A small multi-label image tagger, trained from scratch.
Training: adamw at rate 0.002, 14300 steps, batches of 64.
Rows from block 3 of a small multi-label image tagger, named by matrix and row number. Rows with one number belong to one channel. Each number is 128 + 32 x the weight over its row's rms, rounded and kept within 0 to 255. All counts start at 0. Numbers have three digits each.
Before each channel's rows are labels from the 100 images, of 14976, where the channel reaches its highest value: "strongest on" is what is common among them; "peak on" is the class under the peak. Only what is clearly more common there than usual is listed. The data: pixel-art sprites of 400 made-up characters on tiled backdrops.
# convs0: first 3x3 conv (model.blocks.3.convs.0.weight, 96x96x3x3, standardized in use, each kernel summed), inputs 64-95
# convs1: second 3x3 conv (model.blocks.3.convs.1.weight, 96x96x3x3, standardized in use, transposed, each kernel summed), outputs 64-95

strongest on: green; teal
peak on: sprite
convs0.51:127080104141124200148148125204187118136100050137159074172144139164180078109125163106174093153135
convs1.51:097188144090151144161125151115128196139156147129096112093107095060121115141099144153067165128156

strongest on: orange
peak on: sprite
convs0.89:096106157148174168127127122192163154138070098146165156150123133182130134136125141116187120127059
convs1.89:140155159077149124111134141112142123097153127156071074101127072086107150216207140116084147103088

strongest on: green
peak on: sprite
convs0.84:109102139182150188149132136203180145136097109140185156142146159172150149132115149105185115117093
convs1.84:144140170075193088073148081101126143077168093161083132127117144076136121139119133146082135114156

strongest on: green; purple
peak on: sprite
convs0.55:159121086154122188174139102170170166137099155119154121175133172187137140129136200137176099185165
convs1.55:137132136082134078120129155106123140129137134205102154060079163050131162144105162149105175091165

strongest on: large; white
peak on: sprite
convs0.10:100051133133164172192076140174196107153066111115103099176164115179151156160132170146156140167081
convs1.10:091147144080138098186106095114127166134132122209143100110115058096083176173117150086092124125083

strongest on: red; orange
peak on: sprite
convs0.40:140135077161128189146135132181200134154133134148136105188121125175166108152114147115181114149166
convs1.40:120146184091164103114136090141117149096144080063123138172087124046123156150113132131079174138092

strongest on: red
peak on: sprite
convs0.76:082107115189159189143099124185150162155080111117144152141161128199168142141112164108175106142093
convs1.76:137140160076173073093135125103149122065160146151080109098107092046113133148117131099086129140102

strongest on: red
peak on: sprite
convs0.87:059121108145115157143115120154194158192059097138134152136193132178166113147123148142219103153083
convs1.87:131138146100096100094158191138098152125121087159151142067083120058086162141070126142096101159120

strongest on: green; yellow
peak on: sprite
convs0.23:155127097162106186179160143177173121148126102133184117144093171159164081134140173097156122160190
convs1.23:122125125073173159177155101138126121117149135111115130133070052058148080093133187145087218132134

strongest on: teal; large
peak on: sprite
convs0.7:106078106186156187137150174181184138176102086161166120138124160174164131129128163149200142149101
convs1.7:138164180076223103140142142114093149130153096141107166128116141080152083085105094156082168070215

strongest on: green
peak on: sprite
convs0.82:099072117172134190145160152170156128185109055166152103153114120174176119133103143115172136146097
convs1.82:097157158110202129158161167146091155159135086149103167106140149097184058107128097109100197098106

strongest on: green
peak on: sprite
convs0.2:080124143160181188150134149195172133131108082145153126145109113162155100120092142088158121103109
convs1.2:170141156101171128119172140108102139068164115122136130115106130076104172111176114162056182082173

strongest on: white
peak on: sprite
convs0.80:114122079189133188163122124174173142178095097144152169138157160194157116140123163145195090153101
convs1.80:139161172089171113065106154119189115111150123112084081129089061053164140162086137173092148122123

strongest on: white
peak on: sprite
convs0.36:123109118161147129150136125118158132202094133151140088133135106150140160151156157131186115197066
convs1.36:137178166160157140179151163161153178202117134093084121112144098112128106130164115137150145115146

strongest on: orange; red
peak on: sprite
convs0.72:115155112138151197141123120211165151125079070114148161162168167185151126140117143128164116168073
convs1.72:124179188068164092107135113112163142082179138139072139149119085021164133141126132068088134152111

strongest on: orange
peak on: sprite
convs0.92:112129115151164195116147116197177135141096091104139123161140119200137124133106141098177114145086
convs1.92:099151171061177066051138141106094145078161119107109129124093135042114134133139137145061133119117

strongest on: green; red
peak on: sprite
convs0.38:138121097167112211175140125180180147138111129133128128156162137187133115098112159115177125175128
convs1.38:084141169070189086127111163125107139085154118102087094121128109015148104140110135149079142123113

strongest on: teal
peak on: sprite
convs0.95:091057114165140156165130144153194125201100118181119094184157122164153153136120166135196125185079
convs1.95:136171192108184121157133102149124114155149117098082164091096139106117104131077131104129149094133

strongest on: orange; teal
peak on: sprite
convs0.29:107132137169165189110126120205164153144086061141163160150140160179137114151124141125184100170114
convs1.29:084136179081147095121154140115173121079161137116096080104091145030139103134110141094092145117102

strongest on: orange
peak on: sprite
convs0.67:077130118161160172131148147217173135129088064098154122121141130196134145136130126116165124133064
convs1.67:167165170075197105094134110083171129111168090093113130105109153073098148131144139104087089100115

strongest on: large; teal; green
peak on: sprite
convs0.3:089127125171179138145157139125159130192092100198134147129156103144138191168145133120177135174064
convs1.3:160206172162188097168150136172102164197105100074056103124140125097150110151123081131173169121104

strongest on: white; blue
peak on: sprite
convs0.53:061102142137156177154112100175175086152032132141171088135156134176157155132084129129163094167051
convs1.53:119142113116091153165144140110123157159097053170150110135082153056186113075124153133118160167166